python train.py --model="image classifier" --train_examples=195000 --image_size=32 --crop_scale_min=1 --cutout=0.25 --norm_position="pre" --layer_scale_init=1.0 --width=192 --pooling="mean" --init="xavier_uniform" --precondition_frequency=25 --grad_clip=0.5 --batch_size=64 --epochs=2.5 --weight_decay=0.0
Rows from block 2 of a small image classifier, named by matrix and row number. Rows with one number belong to one neuron. Each number is 200 + 20 x the weight over its row's rms, rounded and kept within 0 to 999. All counts start at 0. After the name is the row's rms in percent of the matrix's.
After each neuron's rows are labels from the 100 images, of 14976, where the neuron reaches its largest size: "peak on" is the class under the peak. Only what is clearly more common there than usual is listed. The data: rendered made-up planets.
# gate: MLP gate (model.blocks.2.mlp.gate.weight, 768x192), inputs 96-191
# fc1: MLP up (model.blocks.2.mlp.fc1.weight, 768x192), inputs 96-191
# fc2: MLP down (model.blocks.2.mlp.fc2.weight, 192x768, transposed), outputs 96-191

gate.436,110,170,171,221,206,155,210,176,192,198,177,195,186,211,194,198,207,209,170,204,198,184,187,210,186,208,243,219,229,189,195,204,227,236,145,186,178,132,205,173,214,197,176,217,206,169,217,234,182,200,191,227,207,209,196,218,203,200,223,185,185,205,188,195,189,229,212,227,185,208,207,206,201,190,199,225,197,225,198,237,214,205,219,196,236,187,185,172,200,179,175,185,216,199,180,225,186
fc1.436,106,174,208,192,217,191,189,184,222,211,250,150,190,175,245,222,189,182,202,191,237,199,211,181,213,188,180,207,165,170,218,182,209,235,211,202,210,176,196,212,218,205,163,210,197,206,216,175,168,208,217,203,218,211,191,238,188,189,167,225,236,185,209,183,163,194,175,184,169,222,228,184,202,218,197,195,202,209,174,214,188,177,189,166,196,217,188,225,192,249,207,206,214,233,176,203,217
fc2.436,097,205,198,195,178,188,159,194,220,178,213,197,237,174,207,235,197,179,165,203,220,182,201,230,221,194,235,240,196,210,200,210,187,215,234,194,210,200,221,214,205,178,166,174,205,178,198,174,181,205,194,234,209,206,216,202,185,162,187,184,173,186,192,194,221,198,159,218,232,156,217,198,202,204,227,214,222,190,178,208,201,217,214,172,202,184,176,211,183,195,207,213,198,183,194,207,200
peak on: ring

gate.197,116,206,167,213,178,244,196,194,193,200,170,218,179,211,172,196,190,201,197,252,173,195,201,204,180,191,204,218,180,199,172,245,197,194,234,180,187,195,174,204,199,207,216,195,194,222,203,218,193,209,221,163,203,183,185,212,177,227,205,183,166,178,185,224,170,195,224,190,187,196,209,235,178,214,173,220,195,210,212,160,198,200,212,236,185,184,181,228,203,179,190,241,209,229,225,202,195
fc1.197,122,212,172,216,181,215,187,213,171,173,182,202,213,214,233,202,183,219,154,192,226,202,176,179,208,200,207,183,187,209,201,186,243,225,195,199,168,191,204,224,222,203,218,178,164,191,197,193,213,187,176,225,208,213,213,172,227,222,183,196,177,234,214,199,197,175,181,229,205,191,233,211,183,184,189,204,256,176,205,211,197,171,215,151,224,207,189,181,231,224,222,187,197,223,210,225,212
fc2.197,105,171,183,214,187,233,222,219,200,238,237,193,191,176,203,215,216,175,205,235,211,226,197,211,185,198,226,199,155,168,168,181,155,209,204,181,152,188,220,219,190,209,209,219,205,195,190,212,204,242,213,229,221,216,187,204,191,201,185,228,197,227,239,233,212,193,196,192,215,210,215,169,181,212,178,167,184,207,203,197,221,184,196,213,207,205,186,196,187,256,159,180,207,219,208,186,221
peak on: planet

gate.206,091,213,156,199,188,205,186,199,218,221,223,167,161,201,177,195,209,190,179,201,179,203,193,192,242,190,200,183,201,192,161,189,199,164,211,186,238,220,170,224,163,178,184,241,238,179,213,206,214,180,219,201,182,167,183,195,224,207,187,201,223,186,231,213,218,232,249,187,219,194,165,218,197,223,175,171,190,165,208,212,233,201,187,220,187,201,205,201,217,211,196,212,183,201,192,191,188
fc1.206,092,181,206,184,211,222,210,225,218,194,180,226,210,204,226,185,221,235,210,177,209,166,195,190,200,213,186,246,190,222,199,196,203,195,183,213,181,159,196,176,236,209,146,198,209,198,194,199,193,169,221,225,208,224,219,194,194,197,226,200,169,167,232,202,175,195,200,190,187,204,218,210,217,156,182,218,220,180,172,210,238,188,205,200,199,201,209,212,186,221,230,241,205,224,185,176,236
fc2.206,087,212,153,213,201,225,205,208,190,197,217,221,219,203,222,201,183,183,208,172,196,247,212,207,180,181,213,215,182,188,194,175,186,165,214,217,185,199,213,234,198,200,172,221,213,202,218,216,168,231,189,208,208,218,178,168,211,216,209,205,204,159,224,196,209,193,183,210,202,202,182,201,191,211,220,197,209,210,186,187,211,229,211,213,195,227,239,209,188,191,168,205,187,208,184,213,181
peak on: planet

gate.213,086,192,199,224,170,204,197,195,202,238,219,187,225,256,210,204,216,171,164,197,191,204,190,202,172,226,211,179,195,199,204,218,194,164,203,165,184,195,181,174,179,240,176,198,187,182,193,197,200,208,180,189,183,222,199,216,222,200,197,249,199,205,215,206,180,192,191,181,220,212,251,210,160,185,216,181,193,201,174,180,231,222,184,204,187,202,219,193,183,222,211,224,234,185,232,184,195
fc1.213,079,224,201,162,189,191,178,179,223,179,201,170,184,228,185,195,231,233,243,194,215,220,212,230,240,198,213,200,174,216,198,195,175,181,204,204,241,199,231,212,226,203,207,229,214,222,193,197,202,193,195,199,201,179,201,243,195,192,212,167,218,205,191,231,199,168,173,186,204,210,188,209,175,203,176,225,197,243,199,196,198,174,193,208,195,262,235,214,210,179,200,205,209,218,188,190,207
fc2.213,093,199,181,210,212,204,230,217,192,205,194,184,183,162,175,196,173,170,228,208,199,244,225,194,186,216,221,195,163,194,217,204,177,194,204,204,186,207,193,206,242,205,186,173,221,208,205,204,188,200,170,212,176,204,167,221,183,183,201,174,213,190,170,226,205,196,201,218,207,186,168,180,207,185,206,210,226,213,219,215,183,167,212,171,211,187,203,191,211,241,214,192,218,219,188,224,206
peak on: moon

gate.256,087,205,214,213,207,180,190,224,175,212,196,212,197,257,196,219,198,209,195,232,209,204,173,196,176,196,195,205,191,186,185,210,198,202,225,217,202,202,194,220,208,182,199,237,168,182,198,199,188,204,161,170,212,183,213,174,236,237,221,228,211,194,185,195,200,160,224,201,214,217,199,202,235,161,189,173,197,232,195,186,193,200,220,228,194,237,181,229,223,185,230,186,206,194,182,212,200
fc1.256,082,223,191,173,208,179,182,213,205,193,206,175,221,190,240,186,189,168,180,211,213,179,188,177,189,241,210,193,168,204,206,225,217,193,205,186,228,201,256,228,208,217,151,211,236,187,189,216,188,245,179,186,211,228,234,210,206,221,182,202,163,199,221,215,177,216,213,174,228,196,237,177,203,209,215,193,190,187,192,186,171,194,197,191,179,204,196,173,166,170,206,222,210,221,197,206,207
fc2.256,080,202,193,209,188,221,183,230,203,211,201,181,195,210,205,191,261,189,213,179,211,184,204,188,204,141,228,189,205,166,235,193,203,191,199,195,190,198,178,221,240,253,164,166,202,169,210,195,192,219,192,176,214,219,181,202,231,248,178,183,194,213,226,205,228,182,188,207,187,231,206,216,218,175,189,171,210,210,179,189,210,231,179,195,178,238,201,209,179,193,203,204,189,205,221,179,226
peak on: moon

gate.78,066,221,168,184,194,167,209,203,211,217,227,211,188,230,217,175,214,212,210,197,202,163,178,207,187,243,203,183,231,228,194,193,170,193,194,203,217,171,211,191,194,185,226,224,204,208,190,198,218,220,194,191,216,205,212,177,231,235,177,236,197,219,215,198,173,207,192,224,186,199,185,227,155,234,204,159,195,233,192,199,202,236,209,233,155,216,195,220,199,211,175,164,186,215,181,204,186
fc1.78,069,224,190,209,236,198,146,198,206,201,214,181,222,197,198,210,204,228,179,208,219,231,208,193,227,226,182,164,205,177,167,208,190,156,189,228,216,194,212,209,220,208,189,213,206,228,187,187,214,232,202,205,197,199,189,194,220,227,212,165,205,192,234,193,181,181,207,225,190,196,185,208,185,184,192,197,190,219,220,202,196,186,206,217,166,227,218,247,202,187,230,208,205,200,210,212,199
fc2.78,070,186,202,224,204,234,193,212,152,213,181,189,189,221,207,182,207,199,202,166,206,165,232,211,207,206,173,195,216,190,237,215,205,192,190,199,163,214,235,190,234,241,209,186,188,210,223,181,190,173,170,235,181,203,211,205,243,239,180,199,194,179,172,152,198,219,199,196,164,204,205,203,216,193,187,203,186,207,243,212,192,192,161,210,190,189,212,191,177,178,190,183,186,197,206,218,194
peak on: moon

gate.146,086,206,214,187,191,176,209,171,160,225,191,192,215,206,188,203,193,176,217,188,224,209,170,201,217,201,195,171,200,200,201,194,168,234,180,199,197,248,190,205,181,186,215,196,183,220,227,174,207,174,185,207,204,234,191,212,197,198,201,225,202,176,217,186,185,184,244,189,220,192,164,212,236,241,212,219,149,203,199,212,218,217,190,201,173,217,196,192,190,172,213,190,203,211,209,203,191
fc1.146,100,172,204,182,222,201,214,235,227,228,176,192,185,245,223,177,228,228,186,222,174,208,204,216,183,178,204,183,228,208,168,203,220,213,193,203,218,192,176,220,216,203,214,213,174,216,219,211,193,180,206,181,193,190,202,173,205,222,228,173,185,198,184,213,189,215,180,180,199,205,192,198,158,166,246,213,216,230,194,199,208,178,195,205,190,169,220,187,213,207,200,222,191,185,179,174,152
fc2.146,092,199,194,240,206,200,160,241,218,205,189,197,189,200,208,172,225,189,217,207,207,209,173,227,191,233,191,238,165,161,240,219,199,225,243,184,231,202,197,209,164,159,203,202,226,186,166,204,199,223,208,181,189,249,178,183,178,219,162,208,162,215,205,192,195,204,204,197,159,174,208,215,195,176,199,195,197,210,234,214,175,200,175,189,205,208,195,207,196,198,217,201,221,213,197,220,185
peak on: planet

gate.408,074,252,197,246,220,188,190,165,176,205,193,212,174,222,200,188,207,220,217,169,205,191,167,197,162,221,204,180,171,196,223,223,200,175,210,215,196,197,190,206,228,178,198,163,193,185,182,168,221,254,212,174,166,191,222,206,218,225,191,186,220,190,196,206,219,238,218,219,197,205,241,215,201,194,242,229,188,183,208,165,193,203,190,198,189,207,213,221,231,232,222,230,180,174,159,210,210
fc1.408,084,228,168,191,193,172,203,205,176,205,206,169,191,222,208,187,206,190,223,175,216,235,196,193,196,238,210,176,225,212,196,201,185,216,177,167,195,246,165,211,212,168,200,219,240,195,189,181,214,213,182,210,213,205,218,211,164,196,203,215,223,222,185,197,190,225,248,210,190,204,183,202,210,193,214,223,166,189,168,200,197,182,204,185,210,198,213,206,219,217,201,209,185,231,191,185,214
fc2.408,077,218,219,173,201,257,199,220,235,210,211,188,166,188,196,198,159,171,226,180,197,186,176,206,167,265,178,197,154,179,192,222,191,225,222,216,167,204,219,179,169,182,192,221,184,211,194,196,210,187,194,208,233,174,225,194,201,183,174,194,220,171,189,194,197,224,228,180,212,173,216,196,195,200,175,221,217,212,211,212,207,230,202,224,197,206,193,225,214,191,189,233,200,170,207,199,173
peak on: planet; ring

gate.257,101,208,222,221,215,212,221,211,206,183,225,212,220,184,214,231,208,194,223,170,179,169,200,223,197,206,195,224,183,214,194,193,203,197,226,191,190,217,198,216,194,222,182,217,210,207,190,191,190,230,174,207,204,224,231,220,197,170,170,175,237,150,183,236,174,229,186,192,161,177,178,181,182,180,229,206,175,182,172,188,199,206,182,229,184,206,180,191,235,222,165,184,203,210,174,180,176
fc1.257,094,184,191,193,216,158,217,186,183,177,229,213,218,205,224,223,176,166,213,169,230,170,213,217,207,201,199,154,232,221,202,193,222,249,198,174,192,219,167,211,195,190,210,175,210,200,202,192,230,200,145,264,202,209,201,187,209,222,184,201,222,222,175,209,180,207,213,194,225,195,169,217,204,179,227,224,216,227,182,178,207,213,240,182,235,218,190,194,203,225,196,214,198,213,187,185,174
fc2.257,098,188,203,173,209,197,250,164,205,187,206,169,190,193,194,197,173,231,199,222,188,208,208,235,213,215,177,193,196,210,173,174,200,206,251,219,181,230,187,189,223,212,219,207,178,203,165,220,199,218,172,235,199,190,194,199,214,214,190,194,188,198,157,185,213,246,187,226,219,237,213,192,198,192,240,216,192,218,186,180,186,191,175,205,190,220,191,226,163,211,173,172,203,225,199,258,193
peak on: planet; moon

gate.386,091,185,187,226,198,185,208,196,184,199,210,168,218,218,216,229,238,154,200,182,162,210,188,173,169,177,221,208,246,200,234,200,182,177,210,194,208,187,184,196,165,228,186,212,194,174,209,176,193,190,174,174,231,211,202,187,184,224,190,219,187,212,188,227,207,231,182,196,209,220,194,223,194,197,221,207,176,181,180,187,198,179,179,185,171,158,216,210,191,192,209,177,186,168,235,200,190
fc1.386,098,190,171,201,224,196,176,207,191,157,170,188,195,215,148,193,215,249,194,255,213,223,217,239,233,195,197,236,195,210,184,204,225,161,171,173,236,196,214,219,207,197,208,208,232,195,206,190,194,210,196,188,198,173,197,212,228,189,213,200,208,163,206,187,245,185,218,239,192,205,169,180,200,182,193,219,160,192,193,193,178,182,203,219,230,220,218,216,205,159,209,194,195,227,204,199,205
fc2.386,108,183,156,241,168,193,214,199,204,196,206,219,181,213,222,197,176,202,207,175,212,229,178,214,203,227,219,211,212,178,207,231,197,212,183,198,179,191,219,193,208,198,193,203,187,171,224,162,203,223,188,194,148,202,185,197,170,205,202,168,195,200,209,234,222,218,198,222,180,193,199,195,177,181,189,174,204,227,213,182,177,217,195,201,210,210,172,190,189,250,199,206,208,209,174,179,204
peak on: moon